Weights of a small image classifier.
Model: arch wide_resnet, activation gelu, widths [128, 224, 384].
Rows from block 3, named by matrix and row number. Rows with one number belong to one channel. Each number is 500 + 50 x the weight over its row's rms, rounded and kept within 0 to 999. All counts start at 0. Numbers have three digits each. After the name is the row's rms in percent of the matrix's.
# convs0: first 3x3 conv (model.blocks.3.convs.0.weight, 224x224x3x3), inputs 185-189, a 3x3 kernel for each
# convs1: second 3x3 conv (model.blocks.3.convs.1.weight, 224x224x3x3, transposed), outputs 185-189, a 3x3 kernel for each
convs0.84 114:510513501463443572476510459477535542481509427514494488500566414485519577396539502434503466479477487572669400511439458453453588487543515
convs1.84 107:490529495515426372447550464447482521524505566510482477465535525495476535482479477545382422483524394522495427458417505477489454483488539
convs0.85 070:480458545517567495501494455472462460477567516598577508422514524500481469450498398557515403392517562516484509480475519545438511508458474
convs1.85 070:559438624514558495445535518528555515514468523487531513494486527523561446516386516503525549490469517500449573478562565563547585561476540
convs0.86 105:503458437531487469550474499510547448396475473501477498407413485553521467444552442458601477463390400470416503572510372480483471440488448
convs1.86 107:528475457507466429463535498484511540563511539468488541542456541466463525469476529590617487431497567491398538443509561405530424519545545
convs0.87 091:517502480493498421527508510543530511428548539514493488545452473532481427478461583452488623557503541479539508487535504398544536467506482
convs1.87 091:449513522552492549544569427566569500569496542534479478481456463500498418458469481512478430577526543569529498380566488527452484489520534
convs0.88 122:535506488508450479502527621557479483492580440541478536498511450523467533524463553508335550518547446511433534388484580440487516513558507
convs1.88 111:507419528447527517503507413511472496473477533507513430410486475483518578586502487592526624450619507436512447509410525561580485470485451
convs0.89 064:470535484506480515559432488441523512594474452501524449572517478451475473574461533569451516514591596596592448507480410494504505506579568
convs1.89 068:479491441480511505480501512513407459600542506465450462507539554429456515477496531541564371513590360540536543653500525523435530496507534
convs0.90 084:406540536435444480427565558499494527493529521498483514457428486360581522491421510523467476459434454420607420476502576575534492484534585
convs1.90 080:486502543564515535485548520490501475552515428541522504419456476496512448543430393578529641557541586478487419496457523516497572528524443
convs0.91 125:503536438536497498585511444471429451491461548457450482479505461644642460430498476502562544446486443504450521497532553505502491500508469
convs1.91 127:484468438589466458494506410552502464506524448439506530505494518519504544537512554493421399500389445535493472425464514497460429466457521
convs0.92 088:417508507550511449464460450498444557496467454501566576533477574518515540530511557546488436442510543512518623510534497520568412548536535
convs1.92 091:538458587533393470479549527435496548536559472482445443501520489549498466550525483466583510414403477485585471468447539647545467392565524
convs0.93 093:461446497424474537607486513574482587509572536489549547499493500525453469472454540523568576516473484527476511508497428489515473468631436
convs1.93 093:426555437495551579483467551495496543450444505524517523466528435491519509519504499542448571522464398574457561420473519467517517563496487
convs0.94 108:482461427535524501480546451474428568502510472460560488515450499504520512472520497704479467566611542519460457472532522454470532452551563
convs1.94 109:481466490505481462439475495510465547452484534529456487515473485506501541546491510584444462485423523586476375485399570492568507616517520
convs0.95 104:512460549515595523547527557474501468567540432549526469553497496592414587451506557519463387540472458508491447445528446550518533495455507
convs1.95 105:526504502467491524511468534561547459548610474555486452521470564474468427501506501582425482596468411472526547447501551495448586541485528
convs0.96 133:483488510489511495489480530501511469513393593511441450476521482560480478473477516467503462435433454538421447460518536515460498487497494
convs1.96 128:506486493516539470551555467409428537416415509455477471521523452573468534504551609482456556530498470469520469554461513460510483596552514
convs0.97 128:459590501500446448406497497570466571489542365456536545559464455449434544447530495416467494517533477448509449505548431476427526486486499
convs1.97 122:399530530523484496566423575492472416470455552537580478532371469445623569496584541530414581568435556476422425505504471559418546420462493
convs0.98 098:501451546510454491482501440441448534511473483481600474447495577520507467447470511533476480491443489563543505520491495510516557535428470
convs1.98 104:537434520470501557510496479397565518481545540516472534435462492524481546475477554515424547492463487490436485486454539566537503494506475
convs0.99 078:481559472527574486491463516503459473520484525522567464498597570459448413600394465511484457489488476596653408572493473510585463572385538
convs1.99 080:553463442625458490571500545532427512428431512455529491496518512502582489494464444593507433545548487512501510426558523556495473524506518
convs0.100 070:525526446470522486526557485525526565495546542573565484523436493486454493497540687571481498498474488577444495479525542454576391529452491
convs1.100 073:583414540484467546478547458400519428588498509542496539504477550465471478526578443480557614470578510374474549462416505549502564516507534
convs0.101 105:538494469492509487428539461527509548552543431516481496519488478393609568602507492486489511549497545484511474521477541540521451511597616
convs1.101 100:488499588483525511575541460567548456390463577559546410515442513492519576522572447464464631490489571495453491466548488554468540445491479
convs0.102 101:581515512447513514447437489538530522443529530526520497403419473440487519534522475421546533566531547474632480463475519508511473516450415
convs1.102 097:488515624427437457525561555446507495584531590464554541494502454526503454436465538533511474513525452532504491462512471534450505466501500
convs0.103 090:508448498442594473511483462499501478493524444523450639423452508508557540479424551472439515541577521454510548533526471486492525552528519
convs1.103 088:448537621482526523492523595401547469511467442515475481520531576480587502480541475488467415520517471531453488437527432343487611520575418
convs0.104 106:505524513585480488465519462453461447507461511482503453535565503508428506446554540515510554456462486401457460484526479483535549543461536
convs1.104 104:493511536490556524540516512465452514460505462460552535478488420491568460541499444545490591494525434511477490484537604493490541429488504
convs0.105 126:548445511441545479549466479547482538524526526540513510500428514551528550491434539384502549562428467440544463495487493501467471484498435
convs1.105 118:515534459506406529409498550602575491507522433542495513506537426507513470509507486375571573539460587494549344494459511474425473475485474
convs0.106 074:464544553532445463464545475529543504440459497446485532516497472511520506540474525530543580499566508523610623525559524498381438441524554
convs1.106 076:555459471499556500441401435510490493590474481553461491497497503467457455468514523506519432575508561400517528507490477522536458508528529
convs0.107 118:526504457419553471479490495387474477525438581453447569457489379461460495598542631546404435474580571574503449560479476418530493540496531
convs1.107 111:558462570451572505547515575464550477520433527580569496532509464541441454540544462540490472459476590507554588452532591516585571465550483
convs0.108 117:529485480524478491456533517424530476575438504436472618508467503538479423476584506562533511471527550432586519557555470507516534463482572
convs1.108 115:538530494513478469587447512435526498608558529440528517503523574502586490502454479524554475504511462480505573411425578481487490483440493
convs0.109 098:489521470525530481521556479453492544443512496507495501497612560512531579504452523471523396401407526405556512590516560431539535493562489
convs1.109 101:524498596469546507451491586568489495528506599454552539504540433547499496445498466474399511560499491557493370551490543490438510476475460
convs0.110 079:464523476470456410491515528470547521392452435474514506519541499520432570455528559488476383463594424568518393437465566568506555489519541
convs1.110 088:490580524542572485485492603558477550619507498436461470507524419503464458528495479445526468529429556500456469355360615480470468599486539
convs0.111 086:514501542518474520497481447507473519517546500578577499509611582528424491506556500605430513497596497550623621530455532488482555442470471
convs1.111 086:526505518604472487512557549434493549438570519560467400495481538546486503425465478514472502458527470546518458536513505457468491517550505
convs0.112 086:572454550528506487460489458480578554511423461421566449526483540381514459501514478500537492610445462445449462415524453516426496563540517
convs1.112 090:505585560578434402460497510544475490436522538573491477468522453457454474458508421464458627474556482470472416616476514518500498472454431
convs0.113 102:547520471478497480417530597553467501512570513433484545477458555513458491519566530558479497447539567401664544493503492499461464561450491
convs1.113 099:444525510574515476453581524445429484410458484491548506506472444487559495503467488526492444443577509535475545631492456468496634481513474
convs0.114 105:597616474472492515495480470487586533538514429567520538565523536450421460454409538513471517513523514481533449443460545390464540605474480
convs1.114 102:508450522487493544516456438523610457584516554496444500517496487472496496479574419548497420423465485490495442422441415371484565508463468
convs0.115 107:417565475562485430482487476547483516457554470579538581490434588487520445543463484562566578471475474525616447449486444498544485470470477
convs1.115 109:459470538469435474452506553448550517511436493518551465453415541599452515476560454521501451474435411523543488456478524395524542545523447
convs0.116 101:452559479538479507513513473470432480446610511498455565502498456488547555435512541516518487541480358450578493491463466530550478559464472
convs1.116 103:499461526608558476468407487638497469520450432579510513498469440514533498516458555563423428491475484503450441424488520536497476545486540
convs0.117 074:523522461566543395460493506486557433527522558533462545389451466492478407517542499482489476569493523486521572464444518472530462513529464
convs1.117 076:473457504542517532579475498472526500406444482470553548508469535504446471490545517525469533524498548502417527518520442455507420430586474
convs0.118 076:521448527497522500475439556464456507512497598478439529502479583404426456573398405425446477438486471488526594372516502514538554597461489
convs1.118 077:483454485531496473594487492452576548480478525538564507520567462493495480534577488542449418435482441519483512415561493517469458560427546
convs0.119 100:458537515496508505552525538528559536550493505506537587402467471567528462474492447444461571578398516529515516537475545582597520468454485
convs1.119 101:548520457544514536497516543404479487507543514497481543460492535582503577598525565521505463477481435529476465437467403523544414475449515
convs0.120 106:509453534481478541554478517543459491539538508438467523441369427467606538550423513516496420517503450523484494483572568494443554447502509
convs1.120 097:566539504441558450433451586500441538594603471463592466546504348499472543515527545515482524508521476491514412518504498522543410487455474
convs0.121 105:586491465406442520488446523518449511504443547461451484543437486535481548518479538430510411492499469475481482433525511434457447437503627
convs1.121 104:487549469462540489433444567549510507508441565541492443494477458521479622522493468514434521526452464492465444500533421465493506359462512
convs0.122 064:562529488497531537491528501411553470503471611522578493420471474582502444416526390446469559501452415574510516488591434445475512518497568
convs1.122 068:516494508513516541544503476500520500528467550539508533485497585492458513536488512490556482563438626517547421504534456569500557473462469
convs0.123 084:524517479563485452487519525447441480587488487516474466534405449476526455453458581496431422510513479568425570526518493441465550438539485
convs1.123 081:464518489493480429637455523579521539499486514515497538473481508480568482491472438568550524465528536488582473555463528486437523420413427
convs0.124 094:572479533475423564501513480584516426575492484507512511470584451468507551523518463498529505480541447465467530483520490525451580472535460
convs1.124 098:543500546480502498462540537495524450444513523498513426473553547524518517491573540424437516512490487549466423502503604504455426511543573
convs0.125 093:487451489522436484464503528494538525474513490439478452476492523478496556480532720442449486484439542498505472469533495476508479481508475
convs1.125 098:468553511495580436568521493442553521429457529518510577494422508519562482595519495534586568530597588591489454518600449521499467524450518
convs0.126 115:540458504497553550475517519574544505436466509503492437497480488564592543509487548493492595482575488560439588472444466509507505495495476
convs1.126 122:540475613495456499502518475534488526590591601504460523453466586450466555496487494479501378431494429410514605475465468496598471491526461
convs0.127 089:551407535554522487514466461467498459454503498490454475467483483531370447358595485459537498470401544496541505575501457525579528548468488
convs1.127 090:544516510539426553525579535475529489452547554501457456474522556455499514471518490469432551523450650522528497510485512477529515473564530
convs0.128 109:527479522518519514478514511394535532408512432509517456523519622433454536495476489601484357461594484468407503550514573505496496467526574
convs1.128 110:539451534502521481420443519520458514533578494505456553464569503452553389478532572496481516419512549523627455455451505586509521493486569
convs0.129 090:483492425473499471501506520425448488419435496510434507399507510448522502487491483480506464481399488442485448539498487501487438480500506
convs1.129 088:512601522503470541439533518464550447596522501475493505466526483433511526556484509349498459533498488590487561493502516463480458498485527
convs0.130 099:543516535437517504443524508475514411558414531482436558590373414338442445497555476491539573476400416594512478528476513334547444443487580
convs1.130 092:546409513560516463527525527496494553505503415474418486455440535499471490514461457513567557487509596479435560501552565512479481408506483
convs0.131 126:489557473514565428495507569560531468530521442544532562552489470510541477441487501485460596529492428491437535543525546557439424496471526
convs1.131 126:398585465547513555482452549396525500464479483526455503486551479490590487520439448468513570461568468502476649516578491489412477511433533
convs0.132 113:573471421521470538511555477518485534511394558524472521597526452495564625415575559406533471619483474473434456455547504518464532468476500
convs1.132 110:523431459495508479511500511434531523409538541455529451500524502463443497471487535541579541495523513513448515492543536489471525568421499
convs0.133 100:438535505530492487488509481536533490554381506494475489501551482499472555480503579510475460463514531543456576519487439512501490490539426
convs1.133 097:471440480437497509586467543556499454571479398545467451557495408484473468469495426468465549489600500511494545498501545416501531549507489
convs0.134 089:558461570498494550477457445531459553455495428433530634508526510536440500423491490449516374499508498507474522448521518419492404515414552
convs1.134 093:520499478434523504452530512500555576530481479473554490494460446549545385499452550547436523504509503556598577546551557524486582483564500
convs0.135 127:511467466435559480492529527518479496474504511543511423494558509414513489475513428471538530458466604358362479494488466507461469570526483
convs1.135 124:563474557495451502529459458446530551551552423587492423517448511514474444482493486532420562504491462449406510582409440593572522433505526
convs0.136 077:535518451503506622507519490472459548495479489456486474529428461430543589537542447455444456517520379563474526564508462511533586470423382
convs1.136 076:481526446525504524457424509519463539453486542507489421470561489482433383460495533534495485585477432509590520603501443464388441492514477
convs0.137 105:494545460550515444489489490524544440531500493501514517401551521529540427630442492458329439483511533519543398547514435484482479481445547
convs1.137 104:505432588558517515554497479464490509614498553477575493522499537492553440486496481507584470474560510468550478541576434502501502466518450
convs0.138 109:475519502495571449470641507436507544456517481471526599480546498482506480509548517436498530422448435472414512540462531401604514592503463
convs1.138 107:501471492513581516416404583513436531473533465508548415487522544436472528446495505465619517499435449559460506542452492411478491464518546
convs0.139 126:495494482444477509479571483534507463480536558532455493527463528453551503464428525528438381488467485499357510524525472498512528468579540
convs1.139 120:513495560491565519521489546455523482534474552584481494475560508429514444459543467416507537463476556486540444507542563466597481507477474
convs0.140 125:583552446513560447517564492472493456527511367515504458501518549469518487473453517547481467435433455404492414502523564400445496528519510
convs1.140 123:550452459550451463460524432571450575453523468460457588508528517485525510473514492541545534558463546623574518499422510573571435493488469
convs0.141 090:521501491494501523515485502472515584535538528570459463552476514466495370467405466457558546555523534650487589556468386533454491471498510
convs1.141 094:520508544533505464530435471571488489552485491538551500465497530527582564544535473484514499516453439468429457445521450421557564527517471
convs0.142 103:534474551598496486464508498515496465500553573439463535623496471458469445467464530421516592466540492511419478481504472517482584493592536
convs1.142 107:506474506431561528508508478520464498503503467487417494554479559496561576486477398478463477508473486517452476496517570451470407567465443
convs0.143 101:430515537487550488583480489502434526460526505437369547496554434609484526418487462476385458491409532441555476532495494533542518515488484
convs1.143 113:420514545494519456480501469501451517518512507477530529446478544436568540382488462511500411563476551515554447496571476528431492417511533
convs0.144 120:444493439541445506482564451526449493436415503486481521459524521513522431581514463420529488357456491458551476455507489425533514621461545
convs1.144 115:504459529545465441510537526424440575569505490475635429492498547485471476550495495479459611526546467505494592560462590505541465467559539
convs0.145 079:454465505471488447501513518445515453447462478492467462420464464482563564503402507526471443461477527438434505512510513504448538519479486
convs1.145 085:406578539496469450521529472516402525636562552581506505466592517478537461463517491579463453519564545580416452523533529491494486524496441
convs0.146 113:520452589481516441533497526519447471421500507501462494494454477561532473541463469522506476540475509474522488438520460512534464540542523
convs1.146 118:493457530531494504447530561516626498499390413404507494510508484592486472533441468457494418480443482529437459421538471511530433469517524